A small contrastive image-text model, trained from scratch: text encoder layers 8.
Rows from block 6 of the image encoder, named by matrix and row number. Rows with one number belong to one channel. Each number is 50 + 12 x the weight over its row's rms, rounded and kept within 0 to 99. All counts start at 0. After the name is the row's rms in percent of the matrix's.
# convs0: first 3x3 conv, stride 2 (encoder.blocks.6.convs.0.weight, 144x96x3x3), inputs 35-41, a 3x3 kernel for each
# convs1: second 3x3 conv (encoder.blocks.6.convs.1.weight, 144x144x3x3, transposed), outputs 35-41, a 3x3 kernel for each
convs0.115 102:46 54 56 52 66 60 39 41 57 58 56 44 60 51 37 74 56 40 33 57 39 55 66 43 50 54 24 58 59 40 39 40 28 50 49 33 62 53 33 44 33 41 63 76 40 53 55 33 43 49 49 37 47 51 57 42 45 58 61 44 60 44 67
convs1.115 100:55 54 70 44 41 49 72 61 58 56 63 66 34 46 58 39 41 21 37 46 71 44 40 35 45 45 38 32 48 52 39 44 41 36 41 41 31 47 60 28 48 52 64 56 48 52 47 52 74 48 46 53 44 42 46 41 55 79 48 49 50 42 37
convs0.116 100:52 56 58 56 62 62 35 46 42 48 49 55 52 38 53 53 58 61 53 46 72 49 56 61 45 34 28 63 69 50 43 51 39 48 47 32 49 60 26 61 65 59 61 58 47 48 25 26 43 39 44 60 48 51 43 66 55 40 57 36 77 76 69
convs1.116 102:67 54 26 78 44 35 44 39 36 41 46 55 56 46 37 40 36 27 65 52 49 45 37 58 50 62 55 65 49 57 51 46 35 56 52 56 46 46 56 53 52 48 51 46 36 68 46 55 43 38 50 53 50 49 59 43 40 22 50 58 29 49 51
convs0.117 104:40 58 63 35 54 71 41 29 39 80 59 45 36 53 57 36 60 43 58 61 43 55 61 48 40 50 43 45 55 65 54 60 56 33 58 64 52 47 42 49 58 35 51 47 38 56 62 69 72 69 53 61 58 44 62 40 51 44 31 45 44 45 51
convs1.117 094:35 45 36 41 48 40 60 62 45 52 54 64 57 42 31 43 56 82 51 45 83 56 38 64 59 40 65 33 47 41 39 33 39 61 42 52 58 52 49 64 48 44 61 52 52 50 50 49 59 64 67 70 68 61 35 56 41 44 50 61 42 41 76
convs0.118 099:58 64 25 63 51 43 52 34 59 54 49 51 51 41 36 52 50 53 61 35 48 47 34 46 66 47 41 63 48 44 65 67 64 57 54 64 38 66 52 41 62 60 42 33 64 43 38 27 40 44 39 36 51 46 39 49 53 64 65 34 49 50 52
convs1.118 104:59 58 53 56 60 53 77 56 45 88 80 49 36 52 47 48 50 47 53 62 46 70 67 50 47 43 41 51 38 53 73 42 37 54 30 39 37 41 43 14 45 74 55 61 51 18 43 54 56 50 55 38 48 50 23 29 54 91 54 60 36 26 41
convs0.119 106:45 65 74 66 59 56 64 38 27 54 53 58 57 44 26 64 45 24 50 60 64 47 60 82 59 39 60 64 50 53 49 49 46 52 55 62 69 59 50 28 32 58 44 46 38 60 58 66 62 50 56 45 57 46 45 41 47 56 68 52 49 62 39
convs1.119 092:62 56 50 59 50 56 57 48 47 58 62 63 78 67 59 65 48 29 46 59 34 65 58 42 37 35 59 41 48 38 65 49 40 63 35 49 73 53 44 59 31 46 49 37 43 61 44 54 39 47 49 32 47 43 55 53 59 45 41 58 51 47 54
convs0.120 094:50 49 53 44 63 60 42 56 43 53 50 56 44 48 58 39 49 52 70 58 39 40 53 78 44 53 66 77 78 70 58 57 63 85 59 48 62 56 69 52 38 60 67 60 65 51 56 63 47 46 56 60 50 46 45 33 52 22 31 45 44 29 45
convs1.120 091:91 54 51 71 50 63 57 61 55 62 59 62 56 52 58 64 60 30 50 55 58 54 47 42 54 37 39 34 46 57 47 64 53 28 66 61 41 50 53 47 48 50 50 43 45 83 58 37 50 35 21 51 54 59 24 43 53 48 58 45 37 62 61
convs0.121 103:51 50 57 26 38 65 34 33 74 27 75 65 55 70 37 22 25 24 53 54 45 38 53 38 66 65 41 30 39 28 54 56 45 52 55 43 37 51 61 62 56 41 46 45 55 56 62 55 50 45 53 55 67 58 67 59 56 58 35 40 52 53 40
convs1.121 098:38 50 48 34 37 44 56 53 40 61 50 44 56 64 59 58 40 15 42 57 40 54 65 63 63 48 40 59 48 42 61 44 49 61 42 35 45 58 53 68 67 59 55 63 60 35 34 46 34 21 52 44 43 78 42 59 47 50 52 54 64 61 50
convs0.122 105:55 39 46 88 82 67 73 73 38 60 56 55 28 37 31 39 49 46 58 50 25 67 58 28 41 30 50 44 49 47 34 54 42 42 56 56 74 67 49 73 61 34 57 73 54 53 65 57 60 62 56 44 46 51 55 35 55 62 48 64 50 51 58
convs1.122 106:68 67 61 42 52 60 35 48 47 44 49 54 70 52 51 59 43 35 78 74 49 65 70 42 33 47 39 67 54 51 16 28 48 00 00 64 43 52 53 40 47 48 66 51 43 44 48 54 51 51 51 60 50 45 50 51 50 44 63 57 57 61 44
convs0.123 097:48 42 43 33 49 60 24 48 76 45 58 44 44 49 40 27 45 52 51 38 31 58 52 61 44 45 76 48 57 56 52 59 51 42 60 65 47 49 63 45 58 42 39 36 67 77 48 33 64 42 37 65 57 35 52 38 20 61 55 33 33 56 38
convs1.123 110:64 57 45 55 56 44 48 45 33 36 49 55 46 61 48 57 45 37 52 19 49 37 38 61 32 37 53 56 68 63 43 59 47 38 48 45 53 39 36 45 48 49 46 83 75 46 50 54 34 50 42 53 60 71 44 57 46 43 57 41 52 66 57
convs0.124 099:51 60 57 48 67 61 45 48 30 50 52 48 53 57 54 68 52 37 37 42 48 32 53 65 55 68 74 41 41 31 36 38 44 43 52 48 64 64 59 48 57 40 36 31 46 21 15 25 41 33 54 56 61 69 44 47 51 48 42 43 34 42 27
convs1.124 090:62 56 64 55 55 49 72 58 46 68 57 68 46 46 52 38 50 45 59 59 53 54 44 29 62 47 34 63 38 45 43 44 56 59 32 55 53 61 67 16 51 64 50 52 62 37 40 48 62 43 59 51 47 60 59 55 52 74 62 70 29 57 52
convs0.125 103:47 47 39 61 58 48 63 61 53 58 60 61 66 55 65 53 50 62 39 53 42 43 51 57 62 60 49 37 37 29 53 40 39 60 43 49 52 42 52 73 68 42 60 56 62 59 66 54 46 45 49 54 41 56 38 42 60 42 55 65 48 57 42
convs1.125 090:63 46 30 46 58 37 57 77 86 39 62 72 36 36 64 52 53 62 42 25 30 47 54 51 46 57 65 43 45 43 48 63 51 60 56 50 58 46 36 56 41 45 42 49 65 48 41 60 48 48 54 46 47 55 37 58 54 36 66 54 68 59 57
convs0.126 099:48 54 34 62 67 71 37 52 62 37 30 46 62 41 63 70 59 44 47 49 56 66 54 49 70 49 31 73 66 71 61 64 49 57 55 49 58 77 74 50 76 60 59 53 59 60 44 53 54 36 44 50 42 34 43 51 60 41 51 68 66 51 53
convs1.126 093:56 49 36 62 60 60 58 51 79 71 49 32 53 56 35 47 41 27 65 65 36 62 47 37 54 38 43 31 52 55 46 50 38 54 54 42 47 47 36 28 50 55 47 48 50 53 28 45 55 48 43 43 56 58 34 56 38 49 76 48 43 46 53
convs0.127 100:77 69 46 40 48 20 28 30 17 65 49 46 44 29 30 61 46 42 33 26 41 38 43 28 51 50 26 38 48 29 54 60 50 58 48 48 69 59 60 46 49 56 70 44 56 58 70 52 59 53 46 50 46 33 41 36 52 77 72 52 53 37 31
convs1.127 102:50 47 41 54 51 45 65 66 48 51 54 47 31 44 41 56 55 52 36 54 66 49 59 35 55 58 53 53 41 75 54 41 66 63 43 45 43 56 67 25 38 66 58 48 65 43 43 32 75 44 38 60 43 50 63 33 62 74 55 74 41 44 43
convs0.128 095:33 58 70 42 58 51 70 83 30 56 40 64 71 49 81 71 39 18 54 55 50 54 63 61 46 43 35 41 48 48 48 50 67 56 58 70 55 43 59 51 59 57 69 40 46 48 52 45 49 60 69 44 51 48 38 60 50 48 56 64 43 47 66
convs1.128 082:63 73 70 50 82 79 56 74 66 51 56 39 63 42 42 65 41 39 37 52 39 50 48 48 35 27 39 57 52 40 20 44 42 00 23 57 46 28 37 42 50 45 45 47 47 52 28 40 47 41 48 46 47 44 51 67 36 45 64 56 57 55 49
convs0.129 098:53 61 62 52 75 54 35 58 68 65 43 54 39 32 46 38 39 53 59 47 68 65 50 63 77 51 40 54 58 46 56 54 61 48 58 58 31 46 47 45 51 63 54 43 64 43 43 41 47 35 44 37 46 31 52 33 54 60 41 54 77 40 52
convs1.129 099:57 44 57 56 56 59 51 57 55 61 63 55 59 49 49 35 42 53 71 56 39 45 42 35 26 35 24 54 63 46 68 66 58 54 56 42 77 62 44 57 58 61 45 50 52 39 56 62 50 60 53 56 58 36 60 42 47 48 38 52 49 41 49
convs0.130 101:48 41 49 47 48 63 38 38 54 52 46 41 46 47 57 53 40 54 56 57 38 61 70 60 60 70 58 49 62 74 41 51 64 46 52 45 60 64 67 47 56 48 42 48 48 49 70 69 55 54 53 43 61 46 47 65 50 56 49 17 60 62 40
convs1.130 150:41 39 44 50 59 58 54 60 58 46 52 44 50 51 42 92 47 39 68 44 54 37 55 54 69 72 64 54 61 53 46 64 33 48 61 51 60 66 47 49 53 48 32 44 40 50 51 64 51 40 50 58 48 58 44 48 51 57 52 53 46 49 59
convs0.131 102:65 65 43 69 53 40 27 30 41 44 43 39 40 41 46 53 54 35 47 43 40 38 38 22 24 40 44 72 59 49 79 77 47 65 47 41 61 43 45 63 73 64 67 51 45 61 65 66 70 65 56 63 54 57 53 44 54 89 36 59 46 43 60
convs1.131 117:71 62 42 67 58 72 42 53 49 58 36 44 48 39 62 37 50 62 51 41 41 64 67 29 49 49 47 43 50 72 46 52 57 40 47 61 46 47 39 34 44 43 52 56 57 71 60 48 62 49 36 44 42 68 56 29 49 73 42 64 45 42 26
convs0.132 102:34 45 24 57 35 10 50 48 30 44 50 53 69 51 47 55 38 37 65 54 50 63 54 53 44 45 49 51 65 70 33 47 50 33 47 59 54 49 56 40 47 54 47 37 48 64 78 70 40 54 59 39 42 40 47 48 60 50 47 69 54 59 41
convs1.132 096:60 51 47 44 33 38 52 51 53 58 45 57 45 43 48 47 69 56 67 69 48 33 60 59 42 48 59 22 25 68 29 31 42 48 31 48 50 46 53 35 44 35 53 46 42 44 44 45 39 42 53 40 30 46 67 50 45 35 37 68 47 40 63
convs0.133 100:27 54 54 42 53 42 47 50 56 27 54 44 45 69 55 41 33 33 28 28 44 44 54 64 77 72 74 34 39 52 68 74 54 72 75 58 59 53 54 76 54 48 74 51 55 39 46 46 28 38 50 12 18 36 53 43 41 70 49 49 35 32 41
convs1.133 097:54 43 46 42 44 53 64 68 71 34 38 49 55 46 42 19 38 44 43 46 57 59 50 43 35 50 44 43 51 51 44 57 46 47 70 49 46 53 65 44 52 43 74 70 59 51 49 49 71 41 51 70 61 65 56 45 53 71 43 56 41 62 56
convs0.134 091:17 25 40 41 48 58 25 30 55 56 50 57 39 29 47 36 31 51 67 50 39 64 62 49 46 48 40 58 60 50 51 51 53 69 54 62 56 54 59 32 27 55 63 81 53 61 49 47 67 63 52 69 59 61 45 71 27 50 58 27 53 62 43
convs1.134 074:47 44 56 57 57 55 56 49 57 69 59 51 59 57 45 51 61 40 64 55 62 56 48 50 51 22 31 19 55 68 58 51 53 76 70 48 54 59 59 47 59 62 74 60 56 43 56 67 53 51 51 47 54 62 28 52 35 47 55 37 43 45 38
convs0.135 098:51 44 47 42 59 66 46 44 49 55 70 50 54 50 40 42 45 30 53 56 60 57 52 49 55 55 42 35 49 51 50 46 54 54 47 33 56 52 70 55 43 32 46 64 50 49 54 55 50 50 39 59 50 43 53 29 34 42 30 33 48 45 54
convs1.135 089:45 49 33 46 40 49 31 44 33 52 52 54 40 47 34 54 48 41 46 45 56 36 37 54 51 38 56 65 35 67 58 43 44 66 46 52 44 34 28 59 45 32 49 44 43 72 69 57 57 50 52 60 58 45 47 35 41 51 40 42 33 50 35
convs0.136 093:36 45 23 53 53 38 52 51 34 58 75 47 42 50 44 41 42 37 62 68 46 63 76 49 44 47 56 47 43 32 52 48 30 48 45 41 43 54 65 58 62 63 43 53 53 62 53 29 57 45 35 58 57 60 24 37 39 29 63 56 47 37 30
convs1.136 103:46 54 33 47 47 35 49 46 62 41 49 67 59 60 58 66 67 59 41 41 38 57 33 46 62 47 43 38 38 38 43 58 46 28 49 49 32 29 48 52 49 62 69 62 38 46 46 57 31 40 57 72 53 32 37 42 41 25 52 50 69 58 68
convs0.137 101:57 55 49 50 46 20 41 66 49 43 45 32 33 38 27 30 37 50 25 49 35 38 64 67 50 58 59 40 55 64 57 67 60 56 55 60 40 40 75 60 59 50 64 48 47 60 66 58 70 82 76 54 40 47 44 36 16 63 55 40 52 60 73
convs1.137 105:64 47 43 51 43 39 36 57 57 36 39 42 36 26 46 53 63 60 76 64 79 72 52 50 35 46 41 50 45 39 53 44 42 35 35 80 40 50 65 35 38 43 30 37 37 51 56 50 46 44 32 62 55 45 38 31 45 58 33 51 58 37 65
convs0.138 102:45 40 38 50 55 45 60 53 41 52 51 62 43 47 50 46 49 37 62 49 54 47 55 51 57 48 38 32 41 45 41 35 53 49 72 61 37 28 39 46 25 27 39 36 56 74 53 38 46 44 43 44 44 57 61 57 69 56 52 65 44 29 59
convs1.138 090:36 40 52 38 50 58 36 57 43 65 54 62 59 59 67 59 61 41 63 59 54 55 44 38 51 41 38 35 35 59 48 43 37 46 41 39 55 49 64 61 62 59 48 59 47 69 63 45 51 57 59 57 63 51 50 37 57 44 47 44 25 50 65
convs0.139 093:63 32 34 58 48 45 58 46 38 53 48 57 34 41 50 44 31 57 59 51 57 51 44 48 44 41 44 49 56 41 40 27 40 51 60 40 54 57 38 45 41 50 69 63 58 48 35 36 41 27 25 50 29 12 39 38 39 40 30 49 72 38 40
convs1.139 087:39 31 33 41 45 38 46 47 47 69 58 41 49 48 32 29 25 21 47 69 52 48 55 37 56 74 48 36 31 56 59 37 50 56 50 58 61 63 67 55 56 51 57 57 63 77 70 45 59 46 54 52 43 52 58 54 47 56 46 31 47 56 48